From a checkpoint of a small image classifier.
Model: 1.11M parameters, arch res2net, activation hardswish, depths [6, 6].
Rows from block 9, named by matrix and row number. Each number is 50 + 10 x the weight over its row's rms, rounded and kept within 0 to 99. All counts start at 0. After the name is the row's rms in percent of the matrix's.
# mid20: scale 3 3x3 conv (model.blocks.9.mid.2.0.weight, 48x48x3x3), inputs 24-35, a 3x3 kernel for each
mid20.0 085:37 33 46 58 44 51 36 37 53 59 41 48 49 63 80 60 41 39 50 72 48 39 51 48 23 68 57 55 42 49 54 54 40 72 38 56 31 22 42 66 66 55 59 45 34 30 51 62 45 45 38 50 41 54 43 52 53 47 53 50 50 67 65 52 48 56 51 42 36 50 54 43 46 33 52 57 53 48 51 33 26 50 62 65 56 29 49 61 55 54 61 39 39 49 51 40 58 39 49 65 48 45 45 55 54 63 57 61
mid20.1 077:48 49 63 48 51 60 45 57 56 43 55 67 49 52 50 60 54 45 35 51 63 56 39 56 56 46 45 48 48 57 39 63 58 50 53 39 59 57 47 52 49 52 54 50 59 58 49 35 36 45 36 49 53 67 62 53 59 72 45 65 70 51 60 63 53 62 53 57 41 34 45 59 50 47 54 50 35 47 50 62 60 53 55 54 58 55 64 30 54 68 53 56 52 50 48 46 61 45 34 27 63 37 51 52 52 41 51 51
mid20.2 107:47 39 48 73 54 52 50 46 54 46 51 56 60 47 40 33 35 57 47 44 48 56 31 41 30 50 50 45 51 51 66 54 59 70 53 37 37 41 47 62 33 43 76 45 55 62 64 37 59 61 60 44 45 49 71 50 72 46 49 51 23 49 59 41 60 61 46 55 52 58 50 42 38 49 53 55 33 57 35 59 62 40 37 60 27 42 60 54 35 55 46 46 57 68 53 59 57 45 47 36 66 57 45 48 51 41 42 60
mid20.3 086:66 33 61 58 45 49 61 48 33 55 64 51 61 39 59 51 44 31 37 57 62 46 48 47 42 40 61 51 61 29 46 54 61 56 46 42 54 29 21 58 55 51 53 51 32 46 42 49 44 43 45 52 55 46 35 41 42 37 49 48 46 50 42 37 61 44 49 39 61 65 69 54 15 45 28 35 36 44 34 39 54 47 68 38 44 53 49 52 36 53 49 58 43 59 60 55 52 50 38 31 52 68 55 48 64 61 41 44
mid20.4 105:62 67 42 59 47 54 59 53 44 56 45 52 48 58 60 54 80 55 51 34 52 54 52 63 35 82 55 53 46 38 45 40 50 48 65 59 53 59 53 50 32 35 64 37 34 42 54 43 39 51 56 29 45 47 48 52 53 56 55 56 31 44 48 55 45 59 51 40 50 37 43 55 50 36 57 66 53 62 52 54 55 55 55 60 57 50 47 34 64 53 55 42 38 58 51 60 50 54 45 31 47 64 57 37 63 59 43 50
mid20.5 100:59 36 56 54 54 50 46 47 47 60 49 36 58 53 63 54 59 52 46 44 41 69 52 36 24 51 48 40 43 44 62 46 58 52 48 49 52 66 53 60 47 41 43 52 46 57 69 56 62 35 47 40 67 74 53 55 56 49 49 55 51 58 45 54 51 54 43 44 35 30 56 33 37 48 64 71 40 43 48 37 52 49 57 61 49 47 67 46 30 56 39 61 58 58 53 35 50 41 44 52 65 52 48 45 45 41 46 46
mid20.6 089:37 44 52 51 47 46 67 53 60 68 65 49 69 51 38 65 57 60 45 59 34 34 50 70 55 48 63 51 54 33 45 52 53 57 31 28 62 41 71 52 53 71 43 41 47 50 64 52 55 70 69 20 41 40 50 64 47 64 47 66 42 58 56 33 62 58 40 51 60 37 40 32 59 62 59 51 44 54 59 67 68 41 40 48 49 46 49 61 35 48 61 61 52 64 61 50 61 65 56 40 29 45 39 66 50 64 53 53
mid20.7 120:48 61 42 55 51 39 48 45 51 49 50 59 44 33 41 50 53 49 57 45 46 51 51 46 53 43 53 72 48 51 43 52 51 62 47 50 57 46 56 50 45 46 68 58 41 40 58 41 45 49 54 52 61 46 47 53 48 47 50 55 39 56 42 62 33 58 43 45 49 47 36 38 46 68 27 49 46 63 52 47 48 55 56 59 57 49 44 48 58 59 53 42 62 53 36 49 58 41 65 52 33 60 38 58 62 36 52 51
mid20.8 080:33 39 50 55 57 53 53 55 45 46 67 45 51 65 58 52 57 60 50 50 51 54 57 43 70 66 47 51 47 43 47 50 23 41 41 32 61 44 62 46 52 58 55 41 38 47 34 47 31 26 36 46 44 35 44 64 56 51 51 66 70 40 42 49 44 56 49 41 53 39 35 46 69 56 30 63 41 37 52 40 59 58 60 48 53 68 76 46 32 67 57 47 42 52 47 49 54 58 53 46 47 50 43 67 52 58 59 65
mid20.9 116:63 37 50 58 50 41 56 51 64 46 41 53 49 38 55 66 55 51 39 43 46 46 52 64 60 41 50 55 36 39 56 59 59 50 42 46 70 58 34 44 60 53 36 46 58 48 46 54 52 54 55 39 48 60 45 47 48 55 59 50 50 52 52 56 64 56 52 53 47 54 45 48 69 56 53 70 41 49 59 44 47 53 68 54 62 49 48 38 29 34 54 41 50 64 42 58 37 53 35 64 56 67 35 42 50 67 54 39
mid20.10 115:31 53 49 38 49 56 59 67 50 37 48 55 41 46 50 43 37 43 60 34 48 51 50 43 44 51 69 65 55 53 57 50 44 53 42 42 42 44 61 55 59 39 40 43 51 51 34 40 45 53 66 48 44 59 58 48 55 42 44 55 42 34 46 52 43 60 50 51 42 50 42 45 45 40 45 55 44 32 60 60 53 57 54 43 76 31 40 50 49 41 53 28 55 33 49 50 44 44 62 51 38 45 51 38 60 32 51 51
mid20.11 091:61 67 52 44 55 47 49 30 33 61 59 56 39 50 54 49 47 45 53 59 60 42 39 43 59 52 54 55 63 57 70 63 46 51 38 38 48 50 38 32 53 51 51 46 57 55 55 56 49 58 55 68 66 59 50 35 38 47 59 46 62 60 39 43 48 43 48 44 51 55 29 28 48 35 57 60 68 38 53 50 43 50 40 51 67 52 49 68 52 53 28 41 48 44 71 45 44 60 56 36 55 55 35 53 59 43 50 45
mid20.12 085:27 43 55 42 55 64 51 43 59 52 50 49 49 64 49 35 67 32 58 57 43 66 25 58 48 48 45 57 40 56 65 66 54 54 45 44 44 63 38 54 46 49 65 61 46 49 51 49 49 40 52 54 53 55 30 39 70 37 45 51 62 35 50 53 66 39 37 56 38 54 55 51 46 64 53 54 45 58 55 42 46 40 51 52 48 39 52 50 31 42 66 60 45 55 59 54 62 46 61 43 42 42 53 47 43 53 53 43
mid20.13 105:42 38 46 40 64 44 61 64 55 56 39 73 51 32 33 44 52 49 58 48 45 44 56 41 56 55 45 41 71 56 40 76 46 41 57 37 45 35 45 29 76 36 50 64 49 41 46 61 61 54 41 61 61 50 51 51 55 64 42 58 55 57 41 61 61 26 33 51 66 46 42 48 34 53 41 47 71 55 57 54 60 36 59 51 62 38 49 69 48 43 50 53 54 44 39 31 48 51 45 53 63 57 62 41 44 50 39 53
mid20.14 107:40 54 49 67 80 52 57 37 65 47 47 47 54 39 56 62 41 52 52 53 49 39 59 59 66 50 48 46 55 48 43 51 39 47 44 62 37 47 58 49 49 46 51 64 48 48 70 45 51 57 63 44 60 57 59 59 43 30 61 34 27 44 47 44 63 39 58 77 37 53 49 29 39 55 46 47 61 56 37 76 48 53 36 65 29 56 46 53 44 51 48 68 44 38 60 48 48 51 40 36 53 29 36 74 55 42 56 55
mid20.15 096:59 47 64 59 54 52 48 23 63 35 54 57 69 29 65 47 50 63 58 47 47 44 55 56 60 58 46 71 43 34 53 51 58 63 53 45 49 62 55 36 56 62 54 66 49 64 56 55 45 39 34 43 45 41 52 32 58 68 38 40 57 42 61 73 59 52 59 45 60 36 62 46 49 72 51 54 48 44 47 37 64 70 49 48 60 53 49 42 48 54 33 38 52 41 49 52 52 45 34 35 59 47 61 49 47 68 46 42
mid20.16 110:40 52 37 47 63 53 36 54 45 48 48 54 48 36 47 37 42 58 55 55 41 59 52 57 48 39 47 45 57 57 70 58 29 57 63 45 58 42 44 53 44 48 53 41 52 51 54 37 51 34 58 33 39 51 46 48 47 45 42 43 54 51 54 54 46 60 60 61 47 59 58 36 43 47 51 45 64 53 49 42 38 55 49 58 53 61 35 56 50 41 29 52 42 56 58 38 45 38 60 45 50 46 58 36 55 60 64 44
mid20.17 083:41 40 47 35 43 35 42 41 42 51 41 52 52 43 52 57 52 43 54 47 31 51 53 45 61 67 69 55 51 71 62 40 59 53 43 46 47 52 44 53 54 53 44 53 47 52 35 43 49 54 42 35 45 38 42 39 60 63 52 52 43 62 60 40 53 42 54 56 50 32 47 42 47 58 39 56 43 46 47 49 44 60 59 73 52 41 48 53 75 37 41 43 38 43 59 46 37 48 39 49 48 46 44 50 55 62 65 47
mid20.18 101:49 56 47 42 49 58 33 35 48 51 61 68 57 44 54 56 43 46 36 44 63 47 43 59 50 48 43 58 39 45 63 43 50 55 41 50 44 62 52 48 35 25 49 57 42 51 55 47 41 50 39 46 52 33 40 39 59 48 53 43 51 44 45 57 56 35 41 45 40 60 54 50 61 52 23 47 39 42 51 40 60 53 40 51 46 53 35 40 42 63 62 29 35 62 32 56 58 51 48 52 69 42 65 46 41 37 54 40
mid20.19 100:49 74 45 52 55 58 47 49 54 61 49 53 64 44 50 51 41 58 36 44 58 48 51 71 60 51 58 54 58 42 51 46 38 54 49 46 51 39 69 42 40 52 56 41 42 76 46 50 62 62 68 33 26 46 44 54 36 37 44 42 59 62 38 48 49 52 35 40 46 50 64 64 48 32 53 51 55 40 61 33 40 40 44 55 48 48 47 41 65 69 75 39 75 65 32 42 56 37 44 63 50 52 48 43 47 44 49 44
mid20.20 101:44 42 53 38 53 41 58 54 69 38 37 48 37 62 45 61 39 46 43 48 48 52 36 54 58 54 37 63 42 31 56 53 30 58 59 35 55 54 51 56 51 48 37 59 47 53 39 52 49 54 63 42 40 41 32 50 40 51 48 41 41 58 64 56 38 38 65 54 40 49 60 44 56 57 53 50 55 46 34 39 38 50 53 38 63 36 50 58 39 28 66 57 49 55 47 44 51 43 49 47 54 58 42 58 40 47 52 42
mid20.21 084:38 36 46 45 33 22 48 52 35 39 56 53 51 51 63 51 73 58 50 56 49 65 53 52 35 60 72 50 57 59 60 49 39 47 54 38 51 52 64 56 38 43 57 53 45 39 41 49 43 41 39 29 37 49 40 58 46 55 51 42 72 43 56 49 76 53 50 44 34 54 61 61 53 50 49 48 66 48 62 49 31 59 68 35 51 62 56 53 56 66 46 37 38 55 59 44 38 44 42 54 44 61 50 47 33 55 59 72
mid20.22 098:51 41 38 30 64 35 42 42 55 36 50 45 68 32 36 60 59 38 52 63 35 45 68 43 57 51 59 35 52 49 39 42 66 48 58 38 35 47 47 51 63 58 66 59 41 51 55 65 52 42 45 38 50 55 50 57 63 43 53 33 49 38 63 58 55 63 60 49 51 50 52 44 66 45 60 39 40 56 41 56 55 69 67 43 36 50 52 38 48 49 80 55 48 49 46 27 50 57 70 75 56 56 37 55 48 43 62 60
mid20.23 105:48 52 57 42 61 38 50 45 58 53 37 39 52 32 43 59 42 59 49 46 48 45 62 48 36 43 53 57 58 47 42 40 60 47 61 61 36 41 34 61 53 50 54 47 61 59 39 44 49 41 34 57 32 62 48 58 34 45 51 48 57 38 29 51 51 51 63 48 62 36 46 55 38 51 28 55 52 60 58 63 57 37 43 45 43 56 78 31 45 44 57 42 47 51 61 30 41 58 44 54 48 44 53 44 51 54 29 38
mid20.24 098:62 41 54 60 40 52 37 40 44 50 34 46 63 48 62 36 39 43 36 51 59 49 58 49 33 50 50 58 58 46 39 35 60 54 68 47 52 49 38 59 58 46 33 35 48 43 59 49 58 39 53 43 56 25 49 44 48 46 56 41 52 43 47 42 40 46 46 39 31 44 67 43 52 60 42 57 41 50 45 45 48 52 39 37 47 53 42 60 43 48 48 62 43 46 53 55 60 60 55 44 54 52 59 67 61 41 32 55
mid20.25 113:38 43 51 54 47 48 42 29 59 49 31 50 49 64 41 47 52 53 43 50 60 50 47 47 54 42 47 60 51 30 51 51 78 55 40 65 46 52 60 58 74 57 46 38 40 38 42 70 50 55 41 64 46 39 21 57 59 68 55 47 41 62 64 62 53 61 41 51 62 43 76 33 34 52 52 47 63 61 40 35 51 45 49 66 49 44 58 34 51 72 51 32 61 52 65 44 46 39 57 47 44 61 58 36 49 61 64 57
mid20.26 089:41 36 70 65 39 61 42 42 45 52 60 55 50 34 42 32 52 47 39 57 45 58 50 51 58 66 57 46 39 56 56 51 48 42 48 59 51 42 67 60 52 52 48 61 51 64 46 74 65 50 38 63 35 33 45 36 36 54 43 38 56 64 55 50 54 43 53 52 69 41 54 31 46 55 44 41 51 48 29 53 41 37 56 40 46 61 43 66 49 50 48 43 64 43 42 32 42 43 54 54 32 63 52 43 53 41 39 45
mid20.27 079:70 79 58 48 53 59 38 61 60 63 33 39 54 67 54 57 37 43 44 62 57 38 44 60 66 45 65 44 41 64 62 38 43 58 58 44 42 49 54 52 49 58 48 62 54 50 55 33 58 50 53 74 46 51 25 39 52 54 57 33 59 39 55 38 42 51 44 43 56 49 48 42 56 53 50 56 45 52 58 55 32 48 50 38 51 65 68 57 39 55 39 49 58 46 48 58 43 31 45 57 54 42 67 53 31 56 50 39
mid20.28 107:42 73 50 59 35 35 42 54 57 39 48 52 52 41 55 50 48 52 44 51 49 48 47 41 65 35 39 51 37 51 42 58 50 45 22 47 65 45 46 57 46 49 37 63 52 64 54 54 69 43 50 44 49 40 50 52 44 50 34 33 61 48 52 46 59 41 20 43 44 62 41 57 43 50 44 57 55 28 50 43 55 57 43 43 39 51 55 49 54 53 30 57 58 59 40 70 57 53 46 64 53 29 61 47 59 46 39 60
mid20.29 118:56 38 44 75 51 52 57 54 45 58 59 50 51 37 43 45 37 47 37 48 68 49 44 46 45 59 50 58 44 54 44 47 44 48 55 45 56 60 68 41 44 43 48 44 47 45 62 55 41 54 46 50 52 53 50 48 39 55 42 46 58 50 49 48 46 56 58 28 33 50 61 54 59 48 44 46 45 55 48 43 55 62 53 51 38 43 51 45 47 43 39 63 47 59 59 49 64 55 40 50 44 45 53 32 63 50 52 60
mid20.30 103:57 50 70 39 54 43 55 65 68 46 34 46 25 51 40 45 28 59 66 54 44 47 45 52 59 53 50 42 46 42 56 41 59 59 58 58 49 54 62 52 53 50 42 45 40 55 55 54 48 65 41 54 52 58 59 32 50 68 47 54 62 62 43 54 35 47 43 41 64 37 46 34 31 54 42 66 61 51 48 53 46 69 48 48 53 66 39 46 50 41 39 42 60 36 59 52 38 48 44 50 42 35 56 60 39 60 56 38
mid20.31 112:61 41 51 46 54 34 54 79 46 42 51 43 44 31 61 48 59 47 67 46 51 49 50 38 39 50 42 52 55 50 56 50 46 35 55 49 44 62 37 49 46 72 53 52 48 43 46 36 47 34 61 51 48 54 56 37 56 46 61 66 48 55 55 54 54 34 58 59 64 39 46 57 61 51 45 53 41 40 37 43 49 60 53 32 50 56 41 65 50 51 36 49 59 48 61 58 40 55 40 43 63 44 43 39 44 50 59 49
mid20.32 081:49 39 56 49 43 61 72 39 64 50 62 55 55 44 48 72 64 55 55 45 36 65 63 47 40 49 56 52 47 36 48 43 44 37 30 48 34 44 34 71 48 43 51 71 50 48 45 48 39 39 50 36 62 45 34 54 58 44 46 49 44 41 45 41 48 60 49 41 47 44 47 50 36 35 54 61 53 69 46 58 58 49 47 44 43 62 47 55 69 41 78 54 58 58 42 65 65 46 75 69 56 43 58 44 51 62 42 69
mid20.33 113:41 38 30 64 38 51 49 52 65 30 48 45 48 45 39 45 40 45 42 38 54 64 24 56 67 50 56 48 68 40 29 61 35 46 52 61 64 54 55 52 38 39 46 49 51 43 42 40 47 61 48 41 64 39 32 47 46 36 71 46 32 66 37 28 57 36 39 81 46 41 42 55 45 63 62 45 59 45 43 49 55 34 61 49 53 55 38 61 57 42 25 42 71 52 49 54 46 60 38 55 39 61 53 60 62 42 42 59
mid20.34 091:43 39 34 65 66 67 53 46 75 36 41 59 55 38 43 67 30 43 48 62 52 65 48 47 73 52 50 45 48 41 58 59 63 46 43 50 68 48 55 63 48 40 60 40 40 54 53 54 46 50 35 47 51 44 60 53 37 57 44 67 50 41 42 53 52 42 46 59 40 46 59 42 47 62 47 53 45 42 59 49 51 59 51 58 39 49 55 36 67 41 49 52 55 51 43 69 36 54 40 66 53 69 48 52 61 38 58 56
mid20.35 090:49 60 43 66 40 44 47 65 38 64 46 65 46 59 43 57 58 46 59 49 39 55 61 51 41 54 48 60 59 48 33 60 37 41 42 36 45 47 52 52 33 38 38 37 65 37 44 44 34 44 48 37 53 64 47 53 36 25 44 47 50 53 52 55 46 58 59 50 44 34 43 45 49 48 57 49 53 49 61 40 52 51 66 58 49 57 52 47 57 46 25 47 40 34 44 38 73 69 60 51 45 55 45 45 75 56 51 63
mid20.36 106:43 38 50 46 42 52 44 47 38 58 40 51 50 49 54 31 42 46 57 42 52 34 58 57 58 43 54 35 56 36 52 49 46 39 55 52 45 41 47 49 60 46 45 45 55 47 51 43 68 54 38 50 63 33 57 66 42 35 64 59 30 43 54 62 58 43 31 51 58 46 61 54 49 48 54 51 43 40 36 50 52 43 56 48 46 30 39 52 53 59 52 43 46 36 71 50 48 66 41 47 55 38 48 49 43 56 45 52
mid20.37 102:37 50 42 37 56 51 38 57 44 37 46 54 38 49 39 40 58 54 53 57 43 52 42 52 54 39 55 48 53 48 48 32 60 49 56 43 38 53 46 66 52 55 39 47 55 42 51 47 38 50 64 61 42 46 62 35 51 53 48 59 27 51 34 58 41 48 47 45 51 39 55 44 65 55 54 39 35 60 57 54 45 53 57 44 46 53 40 63 46 56 45 48 38 50 67 39 52 38 45 55 49 56 58 33 56 53 53 44
mid20.38 091:54 28 48 63 55 38 46 73 45 32 45 60 55 48 57 54 63 59 52 45 68 56 60 41 59 58 38 36 48 45 54 52 59 44 33 36 73 53 42 45 55 61 66 46 53 56 48 64 51 65 46 61 32 45 55 48 47 62 51 40 39 32 42 62 48 62 55 57 46 34 43 46 62 64 57 48 47 62 39 62 55 55 55 44 53 62 53 50 52 61 54 42 41 67 62 54 57 44 37 35 46 67 45 56 50 50 62 24
mid20.39 116:36 59 46 54 45 72 51 54 55 46 52 48 53 42 30 53 57 40 37 43 46 50 43 42 64 54 57 52 44 43 37 55 58 68 65 34 48 45 47 61 48 60 52 44 56 56 47 49 39 67 50 36 42 36 43 34 53 64 78 50 21 42 40 35 46 52 58 45 41 52 47 47 50 53 53 47 62 51 40 36 45 44 50 37 64 63 30 43 47 61 55 60 48 44 40 62 31 39 50 43 50 44 63 60 58 42 45 45
mid20.40 099:56 58 55 56 42 52 66 68 50 49 61 79 43 63 56 69 33 47 57 64 64 60 55 53 60 70 58 40 42 46 64 51 64 40 55 41 43 58 52 51 40 49 56 59 47 37 48 55 46 47 36 42 41 60 62 57 61 51 32 40 54 67 47 58 44 27 65 61 52 42 78 57 51 58 56 49 52 53 58 45 49 69 65 42 64 34 42 50 50 67 33 52 44 50 71 49 51 57 45 62 42 46 71 41 65 35 46 52
mid20.41 086:68 66 51 50 47 57 53 78 66 72 69 62 46 43 54 35 60 38 59 49 55 56 45 45 53 50 73 56 56 39 46 47 62 48 52 53 70 71 52 47 34 48 47 49 51 42 41 34 53 52 47 49 61 40 50 53 62 66 61 55 65 65 42 28 55 55 55 59 56 46 46 53 73 82 59 42 66 42 61 52 46 46 44 52 64 53 42 53 35 64 47 55 53 53 47 38 59 44 63 48 47 45 48 48 40 42 55 76
mid20.42 101:42 56 53 43 56 37 43 57 37 60 56 30 42 41 39 67 51 54 53 29 42 62 50 41 52 59 62 64 53 44 60 50 42 61 46 40 53 54 55 48 59 53 47 45 46 51 44 62 54 53 60 52 45 64 37 57 58 49 60 49 47 52 60 41 56 41 45 60 62 56 33 50 51 52 42 37 47 62 56 58 47 44 46 56 61 43 51 54 46 50 63 49 46 45 50 64 38 36 36 34 42 47 46 50 58 42 52 46
mid20.43 111:41 52 44 47 25 47 41 44 63 34 44 65 46 43 52 37 55 48 58 57 49 70 48 51 47 63 49 32 66 42 41 57 68 74 55 50 66 58 50 61 48 48 58 63 44 42 42 50 48 45 31 51 55 62 67 26 52 55 55 48 40 55 29 48 46 59 62 65 46 85 42 72 61 72 56 67 38 32 39 40 63 52 37 49 56 43 53 51 46 40 58 60 44 51 35 35 32 55 59 36 41 60 65 50 54 69 58 43
mid20.44 097:42 43 52 39 63 56 54 63 36 38 55 49 46 46 54 61 29 53 41 69 56 51 53 53 43 57 50 42 43 43 45 43 58 40 29 37 59 52 36 47 63 34 26 50 52 40 44 52 57 49 51 49 44 50 47 49 37 57 55 56 42 47 39 59 56 57 24 46 38 45 42 49 33 72 26 67 57 48 62 38 53 43 69 57 38 49 57 39 51 52 56 71 42 32 63 36 49 52 40 44 74 51 57 47 46 49 52 39
mid20.45 109:47 49 54 46 60 44 59 51 49 64 39 38 52 49 53 43 60 56 54 40 54 39 30 55 68 47 50 58 41 55 50 40 33 67 39 61 45 37 49 56 46 52 48 54 67 42 51 53 45 76 69 53 50 46 48 63 50 30 55 33 60 37 57 57 57 53 48 47 47 24 67 57 39 48 66 77 38 52 63 41 49 57 50 53 56 31 42 44 53 57 50 35 37 64 47 49 46 55 44 45 63 47 44 55 44 49 51 53
mid20.46 097:44 56 37 55 43 60 50 47 51 54 31 49 63 55 43 44 42 36 57 45 47 57 51 58 49 63 42 47 39 40 55 58 50 48 43 52 57 68 51 60 53 55 48 28 46 46 58 61 44 63 63 49 68 71 47 67 58 41 51 58 53 47 44 48 51 48 51 66 45 46 46 57 44 44 61 50 60 67 58 35 60 62 56 55 52 39 65 42 49 49 33 30 57 60 40 35 56 52 50 49 56 46 61 57 51 37 34 42
mid20.47 115:42 58 24 49 51 58 55 49 41 61 38 31 63 72 55 30 32 30 55 34 35 50 62 48 63 25 63 47 45 63 48 36 53 44 53 62 51 54 54 58 55 48 39 55 66 53 31 45 50 53 54 63 45 41 44 30 43 36 67 27 62 46 66 51 51 55 57 55 56 67 42 69 39 59 43 63 42 38 48 49 49 53 52 73 57 48 47 56 58 55 53 57 54 45 44 48 62 52 50 32 60 58 44 56 55 48 64 58